From a checkpoint of a small spectrogram enhancement model: 1.34M parameters, norm batchnorm.
Rows from block 8 of a small spectrogram enhancement model, named by matrix and row number. Each number is 128 + 24 x the weight over its row's rms, rounded and kept within 0 to 255. All counts start at 0. Numbers have three digits each. After the name is the row's rms in percent of the matrix's.
After each channel's rows are labels from the 100 clips, of 14976, where the channel reaches its highest value: "top examples" is what is common among them. Only what is clearly more common there than usual is listed. The data: struck, bounced, scraped and rolled objects made by modal synthesis. In brackets: how many of the 100, against the usual share in percent.
# convs1: first pointwise conv (model.decb.0.0.convs.1.weight, 96x192x1x1), inputs 96-191

convs1.81 113:120116124167121111111112147136098137135118120142152084132121157133121171129124135129120127124124118093155186130148173136170077131128156167129148134119134126111134124106136134113104169137133152138090122100149113035170173147082133095112142103109095136143117109162121148117093087141129114108
top examples: clamped rod (68 vs 12.5)

convs1.65 113:110159092150141111169139117134134128131152127134129133115148141110132132148137123124139133104097085109145108145140132125115133108131126103092148087101143126140125138138142137135149102145122122123106135128121151150086116120129146152115140130109130152135108170094156158152128124120111110127
top examples: clipping (68 vs 7.8); text has "clipped" (68 vs 7.8); large (67 vs 33.8); steel-like damping (41 vs 16.4)

convs1.71 095:101148149124134151123112104133138126132112084160132130134146126104130112117091126132120123102106136166144152103128149123146139135180098119095121099121145147136113128121124119132142147123114146131129129115132108157137106142127089152146134145174139104143138135095121128117106118105116123127
top examples: pink noise (56 vs 8.6); thin (high-pass) (38 vs 11.9); white noise (34 vs 8.8)

convs1.74 093:129132142149100108146127112140132133110138129106126115109117102122112125153143157129126141120162119108127132128124117098112116118136140115133121099102110136122150139112142139132116136134103121128146102109144131149157107116110093111110105105099126136117121144134130130102154130112111119113
top examples: mains hum (51 vs 8.4); clipping (25 vs 7.8); text has "clipped" (25 vs 7.8)

convs1.53 114:091164102127166161150141116127115145154117112153110093132102168117128104122128125108121079149133088142119131119129152119101135113102142126119163122119092122102146148133157099116127164119137143122123105139165126108153142171139150101115096149125149115124165148129162155136089149124123117127
top examples: mains hum (98 vs 8.4)

convs1.92 096:094154101152120175096103154124122123138156154094142119130141108139148144145180139156122130134076115115160135137147161117164044135085166145143094139134144111129105136166149129127144142132170115119088140091082151092130114145149074172118155133109125081147097130130107098110155151152092107120
top examples: clamped rod (53 vs 12.5); clipping (34 vs 7.8); text has "clipped" (34 vs 7.8)

convs1.47 101:100059114135156159148130144136168144082170137128136091115131144126150163088156161134151123133073099160114132122134126098115148145145085176156123145081173143102101101111179112120136119128147126127135138160141188164134141142135108122141131135123158133078125124160082099127141119128151163136
top examples: clamped rod (35 vs 12.5); thin (high-pass) (33 vs 11.9)

convs1.57 110:102118130123134134126115085151085129160115120107153114137132159151145108115134141148124150081188130149095091117133150125108141134094079098070135113071129106070135176163119127152093107119130114097133132099125125145134140145107192136126122109128149135147107105102125126159148160151118182146
top examples: bouncing (91 vs 20.2); rubber-like damping (46 vs 16.9); clipping (38 vs 7.8); text has "clipped" (38 vs 7.8)

convs1.1 102:100108120132139110121099117135118131138143115106155121100114097140116116112135142132184138100132228089145187090114151112095132131150099117117117148092151136102160121108166112144118132157143129107154138123168148162158140163140098113142125070104157167140092150147102153130121113102073110128
top examples: mains hum (98 vs 8.4); clipping (27 vs 7.8); text has "clipped" (27 vs 7.8)

convs1.72 102:120132106122139113121142155107137119114147174159129117155127109079108165110166096115129118100110101149134105158121176119135164137125124106114139116106135126119109142125113109117099176136131106137113133121126121131107091141119118145105127148146118139110126137138133088116131147098102143144
top examples: clipping (86 vs 7.8); text has "clipped" (86 vs 7.8); scraping (55 vs 19.7)

convs1.34 113:160118120173117124129120104086133095125163134194185111118124111138144114126126135149132185130131133119125141135113118111139110142114144160131129136083121126184130209119130126153116147141140131141147118131119164129122077149139114109135144058180121129173127149076071122145120122164130123145
top examples: pink noise (72 vs 8.6); thin (high-pass) (48 vs 11.9)

convs1.31 089:126126133153116116089113166112168097146085087118129121083095081113156108139088096176143087148138085061142144120072104128179111121136161138154134119113117138106168160125176142098134136126119125126155138080114148139106135127138170053089133101132121129081107153108098145115133048150143127130
top examples: thin (high-pass) (50 vs 11.9); text has "noise" (45 vs 17.4); clipping (27 vs 7.8); text has "clipped" (27 vs 7.8)

convs1.18 110:166109140147110112124154133145122143132126138147118114131140130110166117101140163108145131128157123160144120105136115149093128138065098141152095062107142160090137153098122187154098101123121092131124154123112149090155106108148144069138123157096141164151123128171082166095046122141104165163
top examples: clamped rod (68 vs 12.5); plastic-like damping (42 vs 16.5)

convs1.73 125:130133098123132138107116139147099148129129144081146121123130149132137116162145120110160160121165112108079159108135223137120092135142144038140115127139148125111110123082106124080121095133130121113077128119138130131091097135146114143129126175150131152055125128097125134097116164108129114147
top examples: clipping (84 vs 7.8); text has "clipped" (84 vs 7.8); steel-like damping (37 vs 16.4); thin (high-pass) (34 vs 11.9)

convs1.48 095:097141137147140108095144130137186127132102140094130150122143127153160140148137133144142099140062184150132101133085095159124150128128160151114099115116126100145141105125205121110160083141150123077149143116135123146146127153154110134129139104147134109098141131150143138104129125128111125148
top examples: thin (high-pass) (70 vs 11.9); white noise (47 vs 8.8)

convs1.27 092:119134125193140117178110135120143168137139111099080124157115147148129148122149144127126165109111106128079137066166105108120094111165170143095077145145103124136121073094177111122133125094128137096136125161127144065172139136124156121110123121125155126090119141159158125120131145112121127126
top examples: striker: soft (77 vs 50); thin (high-pass) (76 vs 11.9); white noise (47 vs 8.8)

convs1.69 096:100153146081129136125138090108158105135100146109170122124154086123117202067139153170153104138153113118123136102144130097118115131117119079142117139111156130109150089087110184118124159135136126123134119106099149169112133106098147088112129116127129129160170114098125087156123126138156100144
top examples: steel-like damping (43 vs 16.4); shape: string (34 vs 12.2); clipping (31 vs 7.8); text has "clipped" (31 vs 7.8)

convs1.2 090:123024146105115139152138151151111146144134135119156123162101120126132148105124103107072154118101141092100137125159125091126170095086109142158101158118115137123151135122092109148144147122108098147042107150102137113133137126091157071130108107135155132154165128104130068120187120110119109125
top examples: striker: soft (84 vs 50); clamped rod (34 vs 12.5)

convs1.5 103:128083160104120120108105107123089110136136134123141127098168149162138136133098146106141152112120120125140105127155111218136164144135112127181139111134159100120106157133125144128132161085106109105121148046065158084150147103100136121110110141127122130129139113136116137135105095154129109164
top examples: one hit (75 vs 20.1); clamped rod (44 vs 12.5)

convs1.41 095:111132143124168115146123153113098128089143162109131139126116133044114181104128070130113115133108112142151142123111098113144088123149146155102137102126139161123148150118122131113059123124114154120126112081128102163154142111196146104110115128136097146117161141119103176087108094157120133145
top examples: rubber-like damping (50 vs 16.9); one hit (44 vs 20.1)

convs1.9 097:128093166143125109131117109073125158116124143082104159141123117145121145112115113146157082126134102160168156134138190122152123122130139063145114097086145131210142213156136126098116125134140134155133099120119113114064115116122111143124123163135132111126127131173126115145151129113109132129
top examples: clipping (72 vs 7.8); text has "clipped" (72 vs 7.8); steel-like damping (41 vs 16.4)

convs1.17 123:149115130130104090137120123073171113133115142174128148096144122186151127120102142140123150130134133123143129126147203112110128129137142114097116125138127135232141157169143120173106144128184125118092146116113169112138161133138127138114123158153143114107132131133142127142108158090138109115
top examples: pink noise (81 vs 8.6); clipping (30 vs 7.8); thin (high-pass) (30 vs 11.9); text has "clipped" (30 vs 7.8)

convs1.28 074:121175133125179137149092179161122123138109160153163110128071093104151124099142148111140126137122129124162154123146098153125130139152192163150121124140095127120066168127125122090122135125098139150081087144188063083091123121100153142109129093088118080116084132158136103091117099152170142117
top examples: pink noise (46 vs 8.6); thin (high-pass) (35 vs 11.9); clipping (30 vs 7.8); text has "clipped" (30 vs 7.8)

convs1.0 106:152123132157152146153129129121121133138152114125126143120131167123149061099152090224118121134122068158159101136132129162137176135140137124151139132152105112145102157063133129119127088124137110129132129135127073145164139160119142094114120152090118102138114112137144084121128100122137074113
top examples: rumble (46 vs 8.4); clipping (35 vs 7.8); text has "clipped" (35 vs 7.8); mains hum (29 vs 8.4)

convs1.89 087:113133141107153088126102144128114184121107137082139114105162138121126125130120153130156072089095139139137129143113110119102139152103110140132116145104132126081139143134130087097129089133164126104123118118131107143118122141123128172099124115155131177165113094138163165138102115146143130157
top examples: steel-like damping (51 vs 16.4); clipping (37 vs 7.8); text has "clipped" (37 vs 7.8)

convs1.36 113:162127150139137117156154113104116139139146135053128131111140124122092138111095115151132117102165123094141161150115163146178155136125128126142129134144122119105137134110130142159111086117119135141106120107117129167134123132169129106118132116164129128138163123140109115122140099140108139133
top examples: steel-like damping (35 vs 16.4); clipping (28 vs 7.8); text has "clipped" (28 vs 7.8)

convs1.50 090:143116140136137136145145140151170144095044114157145153124112128168149113152084148115121123123191142145125093132132112107081114114167112151136118141117104181119102126170102182165166153165162111169153113102097128077100143138104160119147129117171099135154107103118162135095139136069146119144
top examples: rumble (42 vs 8.4); pink noise (40 vs 8.6)

convs1.43 092:144145124200156127136126079142093126141114123120109135138080122192175116132136132120089139152152125143112050115129126138144098102117116132109125103110141117114141147192175088116114133165157142146160124142117121168143122118083158103124141099107098088130107124137158104136119134175123101158
top examples: small (68 vs 33.3); one hit (49 vs 20.1)

convs1.7 101:153108130178163080149117124112164164093143146098142143117126089130118156209170148083129123155151145093122108103111110133113113106085109180129154155152102127114113154149120139110111166148136138098136137140138098152146130139113136108115113164081130126105163085144079098147128144141129126128
top examples: repeated hits (40 vs 19.6); thin (high-pass) (29 vs 11.9)

convs1.6 109:141114133153145136134133106102103123143168113152100168145120165107112110087139132104139169116121193166176143136125109143121112099120147144135141159155136132201126149081102131138098143133116103111137130061123106021140118094127139132131116128122107119134147117134131116144117117112121107110
top examples: clamped rod (55 vs 12.5); text has "noise" (37 vs 17.4); rumble (30 vs 8.4)

convs1.83 100:078114128169079113141159103130117095153111116101100148119138122123139118125108138116159102105107118146153102095145139120141148132122111140177104141108140136148155117127099125097125142111125076111155149119142162154127096141113156104117098157132131124150143106157156091129124152131133216112
top examples: scraping (40 vs 19.7); clamped rod (31 vs 12.5)

convs1.49 083:116111088136161160100138127132118124109116137122128136098114143103122097135095141088160154138083119153177111104114133151135204135157144112146138089129132111118152090114119113101121129140108102084067107127115152160142141131154095117107116100124125156132126153147150087165164131152055147139
top examples: thin (high-pass) (29 vs 11.9); clipping (28 vs 7.8); text has "clipped" (28 vs 7.8)

convs1.42 086:135107125144112117126140096127150120158098100151088168126183160156101117152108140162176150158124121134103098110105124155156170138062097112189125181129115120102146158132074111147137152094137137155133148125058150158145132121127149117123132112138096153151119114175134155103141107108119151153
top examples: rubber-like damping (37 vs 16.9)

convs1.19 106:128116124137117126146150119123158159115132125122170151106138139084140092148124118116107134110091152118157161099171129143157157123169140136118180131139103133124112109131199160134186133114110178116089125156128133165121164124197127121103120163159139118123139154156082111112140005124127128141
top examples: rubber-like damping (51 vs 16.9); thin (high-pass) (33 vs 11.9)

convs1.21 102:157133139090133128144109115117113107141123156135138149111125094124125098119117162083108146157179112114126150138073127156142089129117157133121182113136083091092117145121128130110139094112113095122183125153107094089155138108107128140141173099121127088120131130129099160149184136133145091152
top examples: rubber-like damping (42 vs 16.9)

convs1.82 107:098152110128094137153135090161147163096133130102117141107106129144099149118116131175103056148148155106161111151160157132094163123154198125150118116086098136080138143098140147146119101149117127141148135116124145112120122152102128130127119124097134099170157125094159126149106137135116102146
top examples: striker: soft (97 vs 50); steel-like damping (56 vs 16.4)

convs1.10 105:120114219112099149105128138112140111091100132130157146128129136157136142126142105098114146134143139094114083107130120126109112137173112156126122120154101125184126115148096150129136020139156114168133150073125119109153144163140173136129130145143128158122132118125120135149106158144119128121
top examples: scraping (42 vs 19.7); thin (high-pass) (33 vs 11.9); clipping (30 vs 7.8); text has "clipped" (30 vs 7.8)

convs1.46 097:088142152138137126123120116134099129191105146086138125119176144166137163186120162117140129081097105117131128159117121122128179139115179115132149100161178070100164192128105182104206148115135181114096144123150140139139126125114122155116120110090121125120129135121140124125202143140137134107
top examples: repeated hits (54 vs 19.6); rubber-like damping (40 vs 16.9)

convs1.37 086:135026168116136098121121155118134126137117112141118112123128140129108069111119131122162118119121107121094133093124107152114087098124074141129087159129168107110136141126169039148155137108140125103141119138120165101127102122138144139125103130090124135094118114135098166126140118134175137114
top examples: striker: soft (76 vs 50)

convs1.75 085:131087104166125158096148129139138113128155132124150144112109141147120107129131152108129090115102137209118133128129148121134137142177129129119153158074162132194129161191105103090128111115109096131120117117116110132102132154117129129198109165133116142139112118176142154116150111132149123128
top examples: striker: soft (77 vs 50); clipping (58 vs 7.8); text has "clipped" (58 vs 7.8)

convs1.13 110:088135135113112125123132089155092117142131121125134126112146112099146127123149151150100120134118146142112133132130160132107169123144127092147122127097136136101137138118127115121130134122139131138153105093126112121128101144110140129128123152133104132122137124133162149148103142143126150117
top examples: bouncing (56 vs 20.2); rubber-like damping (39 vs 16.9); thin (high-pass) (32 vs 11.9)

convs1.54 094:090092103113135137145157105152135164100146085152138108105112164105157085173135176125135148130100115122133144094120115129159122146129110127150106197129152124085132130139142130137172131120011106138154127124150141116099162080111130096137119150111123090155109108143170087153122130150143108140
top examples: clamped rod (30 vs 12.5)

convs1.30 105:151127116145124131104123126152191189137113161136152154117091118127158182127134124153155147136138143155092128107114087145134074117144093122142191154101118105119116141147146094141121145154135123106159136113136152124141121117162123148120151140145148169091105144149131101146103159128114116128
top examples: scraping (45 vs 19.7); clipping (38 vs 7.8); text has "clipped" (38 vs 7.8); thin (high-pass) (30 vs 11.9)

convs1.67 097:116155091167089137162124121144111143129152108138148111137140102104104094133127162118128129128113099132142120107122184131120120137122141099160144117104092128062126146132125121137114134112124109143114130144113133132136102151133147100140150149117137140127123141142103113126111144131145155127
top examples: pink noise (53 vs 8.6); clipping (49 vs 7.8); text has "clipped" (49 vs 7.8); thin (high-pass) (36 vs 11.9)

convs1.22 087:113113120166135139136122120154143138119105121145140154136124136140143106117141153134141136130103144127124139100145100166149140125130135132166126119129145135155136148115130134108140134122134133126118122127086141113107128118082117124123153104157124113105108113165161141132126107122141152159
top examples: one hit (65 vs 20.1); thin (high-pass) (35 vs 11.9)

convs1.12 088:145132173043133107129135112143149117157107119136103103140109144126127080110093166107120111121113128133126182114106141194112109146121148094115127151145128113110092091127088148093127100144150120150119134102134133138126121146116173115132137100136153120101124126137179121082162199120115092169
top examples: striker: soft (79 vs 50); scraping (60 vs 19.7); plastic-like damping (37 vs 16.5)

convs1.38 126:099195114201158124101113113119147176120122143131162163140139142136102106154153142094108143135185136098098142141100113140182120128121141158141130114107134139117131160143153124145126114119123107109172129154128148151072139151131122116136141106160116131113100104156104139099112078150118140131
top examples: hard striker (78 vs 50); steel-like damping (53 vs 16.4)

convs1.90 093:107135223125082120130080084133117117131169114143157068106168132154109108122083116121103100074095121150156147073170149137098179117153130157159107121113158108148116158083142134101118134108119144112117103114135128123131136153105139105124108167095128136094134125143077145148087122110146155123
top examples: striker: soft (89 vs 50); pink noise (37 vs 8.6); shape: clamped rod (36 vs 12.5)